config.yaml
train_examples: 39062
hop_length: 160
input: "mfcc"
norm: "rmsnorm"
fused_qkv: false
qk_norm: false
subsampling: 4
width: 192
positions: "rope"
optimizer: "adamw"
beta2: 0.999
max_steps: 8400
batch_size: 64
decay_fraction: 0.2
final_lr_fraction: 0
Rows from block 3 of a small self-supervised audio encoder (BEST-RQ), named by matrix and row number. Rows with one number belong to one neuron. Each number is 128 + 24 x the weight over its row's rms, rounded and kept within 0 to 255. All counts start at 0. Numbers have three digits each.
After each neuron's rows are labels from the 100 clips, of 14976, where the neuron reaches its highest value: "strongest on" is what is common among them. Only what is clearly more common there than usual is listed. The data: songs of 200 made-up bird species, synthesised, often over outdoor noise.
# fc1: first MLP up (model.blocks.3.ff1.fc1.weight, 576x192), inputs 0-191
# fc2: first MLP down (model.blocks.3.ff1.fc2.weight, 192x576, transposed), outputs 0-191

fc1.319:120117132153128135075086089173104143147107163110115076142118101137098131100151113134111139095124136132112142139118142150145177137093128117154080115144106122132115152126151128098130105095103107139108135130115160106118168139110114140081073080130147165121129161185118101097159141116096105133130130121140140129123115114107135102151114160122114139114122118108109167139176129158123111132139141105130125119089076115098138104151097155145169136110132120053134131128139182120120156098116122129145092146124083134144138132110123114135082153107108106176165125132151117144117126057110135165
fc2.319:099101105144140131119083152148156154145114126133127168139065108138168132092143138071115125092118172131131135127131152143128131107099109113131139150112142141116133136095119101139126158128164124131087055117180184099122147139150146112104131107149130156186104080156169104102108113129148146110127121181117115157150097138132118101137133129140086113124116125134161120149173134132048101150115099112162132095113143162170100095149116127148117109095105113133137143134129111189113126091113143133145147110158111117137150130123140113138153152113098118150163144133111121124133141123110158155
strongest on: upsweep; downsweep; first syllable: upsweep

fc1.459:110132157060113134123073090138105122122132141103095128142081121120149112109149154118138168104131158122113154149131154127129108109107099113107118115102160114135110144115132073104110150092106150127079102122181111136182129107134163128125151143142091115110108137141125114097080080142098118100122120165134137071150136134115121143111143115133115141147105128148152098152173102114113114149152132137078129166127121087140117081135122112157089098111090173088143118139136156067136135175101111123127109119143090125136151129092152120127095142088125090101116155134122124160150124118132125140
fc2.459:158164100129139111088150126140154131111136114144160117164152139130108133145098134180092134115135129121177100102136097122127154170125144119118105113119123146069126138107109114153102132085140130147101146103104117117157094109142120115091101128135124137135141151160089135178107113140116108082127104120059136122131095138103109157111102120135133128168102164128100109119152094128118117144141137098159133135112106136156065121110121114111178101144163124147127127115114076169133125140114187105114120130121130086167101154124097087134143088177116072119109145108149111137111171096136130131
strongest on: arch; first syllable: upsweep

fc1.121:144102135142120111122146149128139123134143119122171141090123147127144119133106098118130111128115098095130156133124117140150114125109117156098096102116179103158143128123154136119124158110113123076096116113122147117132113167118130093139121134141122157158138124134160161138129156136131182092166131166098041121116161128138149120122101099144139112171174103093104131129118123138157166178120125174090113135115105124123129141166102134129165134118106114115124108154121126102122146145088091148092088145107167140144098139117151105139152100163058209136156130133131169148158095106129138108
fc2.121:123105156109144142172106093103116125098115112129117118114117157150063168106131152140146088166183150130104118109167116149170120129108166156118167150130112117123131138151153093130119124146103134180189090120138115141163070125146126147126116141121148173143153137157097138133108143123159142100147169120124116140133120106133149112116141143137124085105083141144171117132150141138183125168119108076164173098147153200138125125121122122135124139146170112156120121148100115143106141096141104105104147114124115153162158136158137144150124094117100143139111125153138113167089134135145131115
strongest on: arch; first syllable: upsweep

fc1.473:141122104145101136101096132113141136169187147102142116162136113162153121103150141143104115084134139084116162156110110114106129130105093140105165130143130136112105114141094081156164117135140104159139135154121152088155135117127148135097104130109142151108085157149163116138100124160154089165126125097136115109096110128105103133155090111126130093092116078079119144143106105166184137103104154109101132110103140100134116104118112097140169094099100156107094156092148132105127135143104134141112099119077100110137137129099128105148109161101112151123151092158141166116136077108099130106
fc2.473:142124135124112104162122161155117141186190149114124151172138102146166120111142131136157133089141111148134127138124165129152132167124102179151147137138111094123127125175155112096107111129108149130141147129158157162082141127145127171123131130175125146134150110136153153177131129147125097168158142136119182166157139122121144105134135138111134117157125137142146162150125110149130126124130131160166129122112177149143170125139128108142117144119130105113093152139125129149106149129154129094066136147172052134059130113132143119119120155089110145166153107160153132156176126103130092123
strongest on: high song; arch

fc1.71:114111126096151139153094092115109129181116133131092130115117095109113148097114118098095156073118154099183141120099145119109118123134104115150135080122186119106115136109091089092130159125100086100150145086128148100130104165111117151158079113119139135118136146113104053122122101147123137105130121127129164123148115115109159087091160144108127139137167137149165111157131112126143094078136123140123104165164119111141142162104146119102156137096132145097088136127154163097094129168114093087133079125112140154129109136111144128121085155125150098126115114103113140140136152125118128146
fc2.71:108100167120150151142123116148137140145133117100121119148125129131145147100098132101091131117117114121150139127127134158150099122151127150124119109149138099128161130081132130075160148140140105118192159107131121122133144133139110108124110143131174129093094102119115101107122090173116087119165136148139183116178127115134174104075134154126098114108169127168090102083166116123109134148131107158133066148135131120114103118125102162137104147168099092116129132143098134109109129137115195119155074122121117138128103142146165141127115110132127123146084161123144132172161140103108180176
strongest on: downsweep; arch

fc1.567:114127135128148123134080124127085143156161110086074134120147118131156137076137135104122136080152112110160144136133118145111131148118081112145121097149157075109124153109128105118133133090093124136134147126111126117142140182134139159121101112135117154100070135128146112099110086137121105080161098129140127111115153133126141130121113135104124121147170111109108176154151090149139109111100112103144090140098098140131153100135144118136178130101123146125102125135163139090123093141089101120166110144088124125085117072113165096142135109124135112160144117150088101141174101068125155162
fc2.567:174112126129141150173136120156147131137166088168112135158220110139106108092120143131123151077100106144152121153137093151140137143149088152159143138132146118111105148152106111113077130127108145142136139123101132111174126164167128131122116132121116128133126132124118101142094144156106148078090100140091161155119130094100139115145162134133105135150143147117103146106165144138102106160136133153127102139137118106134167139106202156102154110188119153135075118141120109120130132136163147094142145129102165151174105105148113100133132136129156100144160105125128100156161159112118124127
strongest on: pitch: low; steady whistle

fc1.54:163095131131138139127111152165135128119097120124125119181171108119103122087112113079126105112124093114112149124094109148081155105147128149102127075161155091128152138132092091057170119123094129130147146142157081102150168108158158136139102127117118139083069118102141111127137098153118170142125152177146184131157150123075117113116141105105165162145127108152126109120133092132126122129099079166094087131162133086128144145128139149131105157127149131136139138142125146100119117130165126114162133128104137127155114084084115128128131137116111112139107110134163136142136092131120138143
fc2.54:138144109118114127116157158133118104130144145188115118096126119111114146120117099092180127157104123109106162129113121131152097134163139109110152096134105169130132141107086076103126157144142129146143078121143143097103127112141155128120114159125145099151120067105140141149137105122102126123117157079126127096149160139136145160099104103069134134094095146161156114066133145097098112137114119138114173112136104109185125147089123123129116138122105103121157121113149165144093097104121079158129085075122139118124113137127144195118079100102146144116114096129126112115149131144113152139
strongest on: click; first syllable: downsweep

fc1.356:123116118144120099083142099141116139152105155132123180095114094150156099151107135164117163126089124073157163110110127102166151147141106152146106133130160117180107153143100109098128140122132116116060124106141064104164117175114110147125098116130143135153177116128108124139130115102111158150154145146129106134119148151097127143099091112160119144165185111126124142106101125091161146145119125139125079122140175156128108147156128137112175134114142162125093133148116132107132110133131149125117084128103163126135162143101162155106129106134075086096120155101125084137120113127105127124
fc2.356:105111128115156145160109126130160138089120120154162134110164141145137133152097119104140126159171112140091083116145124156112104159134141133175166110123159148127121085156100124123142144143111108104177093135137144182044138117132114103153086150124124141144125090111144119122128102130127095131115151105092142168122126154137134096117125136148137086142082161103153153163145145134135101139089115116156114154153093122081156096103136126132103121159118113130101119110159164117124128113154136112147154149133166170124150119161127136138121103149117157140117098181120159123134167147190143169
strongest on: high song; crickets; buzz

fc1.359:153169127117143153094104117119123116142143134151103098104143132119120127113131109082086125099123086118137113120102114115084147164101070098105104127113113122117086145127133131146110120111130109139109155095087148131149101128124111115098088105123130158125143123124113115148100111091131123128119100104096139093084100091110082104127149106157113127115129129123104157086111082182174134138086085117102141148088100124155129138130113117144157091066142122137122131078114123084103117106115082151100076111097130124120109069119120125132122109115077145116154101100117117094137107147105105145
fc2.359:095126144139156146121170154109138168080132135102129136180081115118137122154144123145120153117129162144143131105110130132136121106137127120161144180130144092124135119126109096114136151117092143135085097117163125167126143135125145143112127130115157141118135129101146138098133128120107146074122130144163130094124184130146104081123129087102138141143111089136131116170161168092175128168117124044102101118125123141126138125128141128140088125132137137093092124118146144127161128220104107059159087126141126128134156138120125120126134153121162122130124119117165127171145144148166089128
strongest on: arch; first syllable: arch

fc1.469:164115117119117162112092139173084117153165128094139153177135115156119108100152110101144142096140141118146166146114116144118150099127076075116097144119121105136096140144108084115135122107101107134138171173131103136141152143142137119113090091137110164068088101134139114124126121141104131150111156159127142109116126118080133111136123158131149191137112108149129152132141093100152119138116109190089088099118130064132136141119155099094140140108077128136111142136146115109137152175125085119130143143110119113143100090108133081138115096107131115140120103137140134141097086113139098137
fc2.469:150179064151142137150138140129118127116162114138110119133148101131110123103119124066150115145123128129168129140127079140096131173159068085110130143118128118104145131112109119115106118113124119136163101122112138119148157117125132131078073141136132157129100100137129122114130126148127100126139145124144091102099148150119108171144091130081145124137117106148114137073124154123181133138137091131109105115130095115146109138126135099129135124121129053168148097114124117120086088151111127127099095117139143063103124073128121140145126093135138092113104135147097124074077148114091130165
strongest on: click; downsweep; first syllable: downsweep

fc1.421:120123148084120160087115107147097112174125130107089107184099145124127136105165092086124125093135125117134130154113104137107138122077083090116078135129127115130082155105123098090123144102133094127135152126163126134129145128129121121113129086129107108092103123177185082149157109118124112108128141193164135123158113103115115118130149123125105130118126084123127129136178100150165099134075076107091106133121089116114159097119120146159120131117115095127132137137141129096132132168107128136124116147109174128136128066091130104127105160149135070100144120120123131112124122120141115106
fc2.421:098150139137133141132148136148115143111149146137113150110111081142127091129124159139126139111161104134101124136164136163129133080106137095135089177112113148165153152126107148120152085121105116134172138120146145145132130135167113129118117110162111157094162166150079175154138151136158091134101147128139139153123160094145132130125157115105100130086152110134153099098129195115157121105093152106091131124090141123123104137127143112086127070133158137138141129152128084098140087126151099133127163100093146101151132108126153142118166120114085131099133151128083107141133144152198171107
strongest on: downsweep; high song; first syllable: downsweep

fc1.328:127150092096171165108094147155142129118135121138129107149165099096144137113097141113130155071155120137135134139097118127084109161119083104117102117090128150097138124147108138124096105112109121188105138093090149082155117126107130164119115117101150151137121131112104116143096127132116118075172120068147162112096119133115090144110098151156100107113127154140109155094123129180123125166102129129113112114143115120116127145142151104134152087089129116095112105131133135085115100150119149169097095108035142127110111121108132121134123129145118119139151121105083145159170104130142136130
fc2.328:079111147127110097172138115127135121101134121133142191131116138121141113167131139133143102176120151103077114136146141130146129107126148151132150151144095110143133106135180160124109114117148109142124125129162103153130143131135102125134190116119154087110101129105111158103148148130145152112153152161134100113135170121163168119096132119156102138130102164166155105151121126165117141152139134135127114165154138151127137146125165128121089136174166108159130119120121160151156119144131105070141141142189107156085165153150156101097145090146116110157084133157143128100191131139106101082
strongest on: arch; first syllable: arch

fc1.138:156125158113135126129068108116126139173137157139085150113103132153136128077176144086125125083112131101141135126094087144101144146102145135144133128102127090125143154120105075127141143139116111093172128120133120131126143143129142136133102102176101150090109120136134101127090048166138113136153076151117125177141157116121170148128136122141124102080122134129183143134120105148100151138140135152126088137131160136137153102137112152122124127117125129142070159109155170094134127098149150138160115110150087132143101133133154141161136143113105152139129155121165147143172111123077149159
fc2.138:147098133127160162146125179141122145107149156121150134134110096122154108081098138123135167100107129146111138136152114131143141155151126138120117118126117093119123139164106147090154096143131138115134144139159106116119156130184145073126114115150164126057138136122157146145135135146096121133096137113126086142117157113129125125143100131131121104153159117130190163103113097105164099130154134129126024129150167127151118124128138116078064129136156159141108134133105136110097152207163150131138107133119126125125133128133152137163105077130077114136111117126151123136156128143116111121
strongest on: pitch: low; steady whistle

fc1.222:104117086121143132171138156118136119125149135155109121160143117118108113125115151155127117139154147113163126139140160127111097156170134135103148119157160087126168146096133102122182138105133130076089127132140086102124118111149112138095093119104158131131160151079154137120122146168143115150133131164173152138087104125128162128130198114180147121126142125119107122108156124144075146143123112102123143127123071127169154086131105171115133103121121136146113107081109198150141140099163163146091088118144104110132159132088124134122148146099138101128118117135167128155114087147123128119
fc2.222:137096132122074102092111154128097146122175117115128090137130139114102148071117108137115135118111116141102094155152160112152121168114073145134137123144110114144122118123144146146123145126093117166094098108138133176156114119152135122115170158157111077094095103144142122142134144125151136100114158090112106118117141133151133131135087118108175127121113186111139156159123128098125120127127190179169145115129122111137129129116154158114152119172099138137145129142134108123091124112076160087110148131120121135179125149140094089118172135091156142110091133126109135109111179095148087146
strongest on: stream

fc1.485:186145118118129157144093123132116132154122098098119160158122100144111134097182169064108120098146152097149111142108132152124158104114107125132138102124116100137126148109110104101092110090128140161154115128129169126171154120120124179128112090094118151141095119087161130089089100140143094116157151120115131154128126118104121130140137166172142142108164086143136187152158104142124124118122135154093107136121138092143144117179111136148167133090121130119147119129155177081092101136098151121153143123120139134098124140134128102110127149092133103150131138131120147123161085147067134164
fc2.485:156134128127140130132134151101170135163120133131111162166147135108146147136121154091152141139133153126157119147099140156113135182174135156120209107157137111155152133154105118159060128111136147122097121138133150140104163101146135138129189138104138095088112093143168170106127121143141118130155141151110124128144163141110147126109099146142135087152154106170119184125114092093129149168122135161138091136151114137144083132130119131129130166147117111137137146131086160170114127128159132147122074109159112150083110150133142115136156119075105129155114134122101151118142153118103126080
strongest on: low song; steady whistle

fc1.89:139172166121142130175135118107120124117127131139082123149125126135123156151099133121136096126086105157114124125160116173147147137118128123144156170131118129120166110131146162118124102159132136169075122147072168155155149152094107132094131143131124134119131132105109111097131131166164136165128128097151161144128101125090142117111125154119145142156152096150119147120156153136177136127107122116140100156148158157152160109105102104155139110098132110133083089118147127121182133141147124138086145171094132138142166159139155146162149140121171154081126082147122066096134129152083127179
fc2.89:121138119129128157147114116108129130133163144058195147177106111118098130120141117154128121140126089092113151127148146119107124122155123132151122109160129149118134132167137099148123137085086084131125135137168138129152126122152143120142094096148114121163152098114127152145132119134125119151105093153125129155126130147114075152134162106157111162085088123115117093128082125125155111137138171137119083128122153096114166137140094145094100120154071166113112123103114135197125129124091127121164128089166111121065131083137165164129123113103122131153083147142137122100087149137127128141
strongest on: high song; first syllable: downsweep

fc1.79:116077131135159096116115089136112130121100119123135095154129115098175115109120145111113137077142139087150149150100082152115127134139135134102090125108149075079128113113090134118111145139112153127154159111122086146142123098122160141122109133137128125109104127079143058064147062168114142076132126155144140115133134129091124109100141116105130108117174136148135132151112127133090114143082138124142093127141146113132155099110186132134112151144121131097115141137102144111112139137099153125150159103163115118137126128118118066131150134154147139175126116122173155171119088129160139125
fc2.79:154131111146146146107132150137120130128144140154124126119098113101140120144089121114161156148114160152136149148142164119169086171152131089127127100135128170148090152106113128119136137158128129102115091128151142124130109148123148160133095123135149113132142126173170146155148130141112141109111143085105151090133148181144107141144124110125112114109119130132119132109125103106157107097133114105116152153137162125128072115107105119098138124150119135082190139135164144170055147155127128166099100073104152117145143148122126155131092121088143176159138090111156131146098114204180120117
strongest on: low song; steady whistle; text has "noise"

fc1.456:083116137120120137129076097174093127139098143113078106132111118144142104090113123108113147116136139130108130130118146131143137123100090118132060142123165119128077168118148091131113133126099120110096152138169130097154108150129154130131119121151115148114127133168123125126087109140098110077151137130118139116113126130118102149178115134125090175118117097115129105133189095150093080129082109116099122145128140091113159099142118124138131108137112164095100097138149145089115133151098104112137114138109096130152101101109183073117103145100127088121151152113111123154182103097137166146
fc2.456:178162068135121122100143153121161127136143101122110129147100107116127129130123167096122140102110129126146147148135134117133177102103093069116128125145110102116130108107147116130089112080096106103129149148148158119124140093112142132093110126103083167188110164151144164134095103126110104095131131116104114145108105157119129124151106129149148119126118107105102162135157146154113136116110091069171142122107116155155111099141102123128184078155149131129148096151105138153131103128112145108151148078122114107141142105093122107146146129072141097119154137131110098118120168074175135125
strongest on: arch; first syllable: arch; first syllable: upsweep

fc1.3:132092130108110148135132117174137151150105125123126170118143128169128109104169097142099141102155156116149150078141098143115124144138114111073123113111150165132107131114140108148111134146109095113103103134129115159113104161087117108120119160155084105138149105102088126125131111147105106132126133080115182101105149151126148166129125105099077106136089093142137150174148126132081107184089149140141101144118137176145129146139114175124145108138086121150126136147153111101185162097135144123112090161120113098155144136111160115123082154118111160128155118105095116106142088112101142137
fc2.3:138110133140136102124152109078166112127135159125130140084112123107145148141128154126143141127127110139099119159146151128125121147111120157189122158139125144156173138156147164154120159162081119150179093113099125116145164107143147115169159137144191103159120151084115145129156157112146143141123117145093174150116094128103117183108128140128182093142150102136150103160123196082183124151119115078100137102116150115116122124101130106105108092152121128117128114131160128126122124128114119115123124112134140147076142139146126096113126089147125149095111113114120175150175138124169144133
strongest on: arch; first syllable: arch

fc1.123:178114156137114168122105148168111131131135087101142168206128095127131110118129141088151133113134127107119141131124079145125172094096124138149171128121135105143103143139158090099115146139080109125124155165140087136122144099143115126106120079161119181117091120105157138080119113143112137153147170152115132158118131127140110078140138088107162128099112119131132124161117093137116113142103119128106126147121134070152125140114124153101145142123102083149093166127142108126096130108111128107145159116150100126136111066101146113110137163115137097166141109123183120136130073111126130126
fc2.123:111172102128151103147114139154124101137146151148131168124146118117120167141123133105151114166146143132133113143104123128143119173168146117116159108131091154125133137138137104150077135124165135165139113108093155150133147097125143139114140132140135115163156085115098143103107154141156135130152119082129174076150122188171122189138121141116123137145139162151133100054154115110126127170135163172167174117137114131151104139102161096145111136118130097107164147143161114165113131126137124188092163097143105126117129128148123155160093070161100138152126137109129120095129133139116131138
strongest on: upsweep; first syllable: upsweep; click

fc1.33:175119082133140133162103104189115121126189151107146117134110103122148152102141157109109106114153079094125155127084102132099137117109106116120158092119139089121067126112141123120089164110147112135101102142145122096117146093113107110093133070115136163106127103126157081108134092132128116096157106154138101132095100124141111136138134122104103102154156094141113138113115122166110086152118133135153090145133098117137137129100162122121133167090100108101079151121142120122100092161103142115121103125106123091116123057111150132112131108133142100148109106114105132121136137087102157151
fc2.33:093108077101118169139099191146164123144123150161109124116176142107160157100147124120151135080126118149129167148153108150114100107124170153091157117103138134141124174119153132140107126130156167103155102162122131141149151110110109159113133115140139130132126096204144102166181148156150105116161096115157136129128141159176155188107081134105130113113118133178149134111091140108093145100118134129128160133146118128145124155100131124134110161147111131120136143135159127164088127159109117110106155093091169096145138117150144131115141105146116139124116132140137100108154166138114150120
strongest on: click

fc1.546:148125144092132149140102125126133135135130090130095101138161144107117150102151094124109132080132090110158150077083101107110119130139088098140124099088184141097137115080083127084176107099128128122119123121130106091163086128096140107119102114119109151133150132128117113128149116113103160116116119136130111122162176106079104098104129102092140127138116139131113129148110129126115101098090111137126112150134157101117123080117094137128144112082120153100125143136120112111090118130129157071122090101112131060159066113101105114116128164136153125131115087096134142132117152103101155096
fc2.546:155107114118144166115130164127093186159091117160129115134114114121124133098121115109130151143097108177167154101145130142115124117132130091145134127120156132153115148110080092107113133125082137102128128127168151135151150133112134125144066135103111115162121109143112087133126128141100151133106137161087136115123146120108112143129076088151138176137093096101125120139156115068108116158122092117095130112118141078088097137096062132110133091127075129163143115139138096142153144163155133140137139131137140125142086087142088107167095093115108162117165106152107128124120108128150119152
strongest on: low song; arch

fc1.23:143147134131101140119111168122165147168150121103113141191169145100130158116149102112112145110123150105128116117110143154133163132128096104127157128148140122101104176133080074120148140120124143146114137115124106127113114143076161136123111109114133184107087169169163148125102101119143119068152151129138170134124136121115104162134101121098109102132107113114134144158152115133173131121112089093097128105109129122116116091090104140125167129087112131100106111143156189140095149114102138125108122094116103108151102126072134127099112145135120101166157116123128141137118082081080111113
fc2.23:113150125159142165115125158089191101118110108139132176169152126158088108145125175159153154112113157160131137138160136143158112111111078122116153109123181144117105155117124114133136107148104163154068102147127104133140138132103187163115110165101087127160166133139131148120088092160144113114144125111158098116150121159112140133116104138126123131136098154124124078147150107103079171108121092163145131103135166106144114120144125127117147094119121140121121105144174152134125159112111122149138113157123136141126111171108113139123169127122112169079115111153128112170111155126109097100
strongest on: low song; upsweep

fc1.215:101155122117111179072112080139078111171123172125139076098165114126118143103116167126125157123132150108111160146111136127135131122126132121094139093145148146085135133127116095106150150137136115103150131145119126153127153108162145155130088131125099113084107163109113056118146087165130129133154108138137138112127126132124142163101144122124139101110130117132126118141147091158132121101154128182114091164132116101138169156098157111119141147103122134103122138131136158049076095162078121121155077164077119135148125127116135158099116121139138133103136151133158158128149114122095143132
fc2.215:113141130149183143104159129134091132128092118085157135184088123149119158154127156166148145124149120110134130123112157132129113111101127164124188137101120121128148124105114096140140110150127120148106136151134125163070122128160137122161172153111113108098169130087124125113163106181165114152110122122138129099160107138159124122099159136120130130154139121146137101111141119061126092075142128156106111151139131106144115109114097133119119093152123130107130171162131116115128114188087198149145104156140108151148149123090118168134108094155121129106127124093109156185131131139111140118
strongest on: high song; arch; first syllable: click

fc1.128:079126068125063155133134075120104159145125132087118124146093161092127135152128149125173136123153153130143159141149104155146090128091121134095133113113167127079165136103122142121119104089117115148117157108144108123153088139130141146127130093127132166133159129100132107134147125154133104113117144134103108135129101122168169140150097094107158113147113147123126126091106106130106163150112112164139112132144117150142140113110119155111131082129080146145136113054128095130143124098144118083120040123134118102182145145123142110129113162167117107144134100113138144103126119145136166126
fc2.128:131104135130098105180119168109171113179133103150166143103118115142103150089138136154098156125113146164107121096133112104164178127093092118146112154164102110145141164156131139115117150164147128108110167136133157111130140137149151144134183153131139091111097118123089156135150131125152126111143121093158090138122111099135124138145122138161152118135117132123140123069130164106131115082120118141138143130128155156118085104134173125119122155172164127168099110107136140111142145120121130164125150081177106153133128139153108190138120200121163100158146136131115130128104151168129108108
strongest on: stream; harsh note; first syllable: harsh note

fc1.149:124100121100137154101109164125121157176127131106093096124104122167089142115118096121110122105108088125090169136138162094158106111115106118116149107147151128127140120139087062106166119134112147142151081147157149137137105140096157132079140114140104139080103147115153138149131120106106143093143118147140160078149139132157115122164126069082130127144141090108110163088186131145118088110123097135142125098095112118108131081110147112127112107096105151077105157127150120110106155135140139132119137120100100113115111104138132139141088097129134160115140093112133124156117106075126155153
fc2.149:129148187161116170119130149131117106137091116142121078135063121149120134132141125120142140113110144118135164129106158145121110069127102101186108134129171134134122110153145142108149153142101121116109106157146129125150106118059164119128103157138127148159109129148151102124124127132129106117141156171133109105154152145141137116161125140114134162108131084129118117190131142113118158145136121140123134103122145104112130136129084119126106135126102133107158114142158141157179159137117122131123058096138113132172123145142140138165113159098193168086127132133146171112053154106145112136
strongest on: low song; first syllable: steady whistle

fc1.74:129085098123109123154112122162075137151127113064133155146158161146110147110148125137098133106104122125138140114114095128119097109129119125090121114123140086119092112108134108120162104113125110092133107189126092122135105137149125111137116122120117110129125072121132117111111136156106107155133126124160136099081147123114134149157122141128104145144147086120129154157154120087113143125114102133084100089116109090122122120140123115101107190114081113126144114124138115133140143193094090139090159106086150075157079092109123058135106126107122119121092129118129087109161081141114132147
fc2.74:147093100112102132142153089126116149137189134138129174143158130113153145138120152121092192120120122101192148138115113152190088123158107111132104118091152122123128128156122179149139118120145121143127148125170110130137156113134088108147094120131146160117131175102105122122122112185127101103132116171116104156092121146166180125127149136091117119135131114117125118115099189123160126162196106120146102135176141130118131133123174115106122117141108108150123122142117136122132127142086117066134125123152146159104162136169163151115163135126164152128145163126109135118132146126111128125
strongest on: upsweep; first syllable: upsweep; pitch: high

fc1.187:119095178163108093073158087104128129144184156139106135102102154145157171122154114134129163102112167120090113133145168134103120101108137146141148096149136112151143102105142150116098103098111142077127172099182138127135129101122115139119152132158138134137155140141130120128152135092110119116108154138138127121115156155096097160136136151120135191093151194140143118115080132122094145132160138115149133071150137130141112137133092121136165124093141087137141112103105084090145131103151156149108124158126106153121160119110117144106191095128116136113128097116109146121122126153141145128
fc2.187:108156162146146174182131136165143145130103120175120104118154147119160113203135139095149116127088124116134101121153083113152139123134123149110129113159132162098119108114139152137153117144109111120225092141155111136104126111166110110146080134142157118148131103118128152188109112084112127094149106151104153122143129100105132100143120113171145138146138112116139137177104153126132122129120125147118146142139126131113143143111117116145147088154162112117154136149147136189115119163146124135116154193090129130112135129124131071152071154160136115153133150103135114141122114151115120125
strongest on: upsweep

fc1.453:157145093096141132142117169116088112129204134135106119156130138131132097123136143114151139126149110109142107146117081136094101143095127115116082134089109092106096126118093100156104102093138147175102150113091083121133113128175110128121114124141127115072134102154144147101125126111099138137102120135105090114080130125079152094150150151109137129185181116106146156095119109150135126169179147169159074138101130122139118126114174119145089139093119144140106136126140129116138112139126101083098120140111107115125117084137136117122136094140092123159089129145116131139152100104144129118
fc2.453:175133135132137140062106129088123135178078124175118123112116150137134138140119121107120138123092126122124136137146154099144143112096138103117152101125126129101126127108177124144087179158113117104087135127163150129129137118091154141165117131103121134174145169158112100141128104113132129119136119153131157123147117105146122147112079097154133108092049143124115142193111149103083148100105108070131182130152131107155150123126068135133177091119114140157172126128126169133142114117125095143158141101108119130173112129098132109138127133115151143127168136119136103127136119152148132152
strongest on: buzz; first syllable: buzz; click

fc1.317:134075126114112151104125139107077102201141135113108148132093108130126089109131081123153165110133113115166122133135117166145118112101070142089147101141125104142079171139107121123134134144058143159089155110110088129093139139120086108097092100154068140098115160153145113087133098141130106120125112131111158130164101113142112082129120092118140166111158097113154137154151103170144131128105093122130097121134078089127139153129137134113154144135121127122126099141139157119091147160124117141144111113125113154139132106160118143104092141138106137099144154113126101155150137112141102144
fc2.317:144106130126137107180147162138090085113178135130102181066093131127074128154125114121095133145102107142120132180135107109131143165127114141112124175160098114155084123112146103143122136104087103123136114120088097131120118136103107130114116088093155100169136187137121124130110116145150087127119144086100134132134121104146143108125131132152113145125137104133147133104106196142165143106136109142154124151147091130159129126133147119145121115166115099146148124097166126144134137119102121136165148101102086135137151112191156167119089053136132124118138130124160120130109142126127113159
strongest on: arch; high song

fc1.202:124099069120144132115121138145102156157180137115096157098125124124144124109099120128102153121101112122122143131116117132135088147156081107113136104153132126126135121121075093151159162146128101144145105107114120175122150148140161129133114151136137120077132130152121094113116062119123134062138077103112175088168137135133148119127102078133115112125121135126138118117187111151184085139117129156132136120171155122117103098123173111137087116120096139104156131138159115113071118194137127132109124109078074130127138112110149148126103109117137130116154120137114133126147100123148162136
fc2.202:134142127135118140132099097126115139080085132156179096138116138142109148110108139120084154118072141147125094130136185136142129140110128148119120137137133191106116160122124140146126151110162054103152148141090151141147121121091139119164121059146131113161110163124135143143122108119168112123122139127139173170112120092136153186129097134172112102122143126133142153124175128080108107124122147132111148119123122105157111085142114132108146121123134143135177140124168120127117133147154116138124135143092099160169084144114146115118136066098090145123135128115121147141167098093123113168
strongest on: buzz; first syllable: upsweep

fc1.153:146087149107134117166121135141086092150154119088123104114147124118125097132146133140108103116139135068135164130106096124123156131144132117127091119139129097113141108095105122108111120098134151155096132111165068133118109132163125130165135135085132118089124109120103114115100109122075139139090082146125084104097113140115167106102159136115142120131122160108086131145117112179098106109140135153129108115113112094136153147134147111110143108167070156129115144089105177108155102111124100111131111164112119104100140133094121077120130121084141105143090088190123121091142106091106132102
fc2.153:151172120103135154137148138099165147103144082137136076180129116122105144159095121151118139136117134153126137157090135102102098150086121129127126111126103153125135113112133159117109068144158121120097088140131171135140109125110108129148095129116142115135148154129108137159142176119122141143151105054115142120138108158151166138123139125104160095090090125136081145085118182196155130090129111076147129120127104132126106114134117133134125122128141144102143142148109131177089104120131131141163069110109152103112137142086111160114095146102164109121149143097111138118115106127174127122
strongest on: click; buzz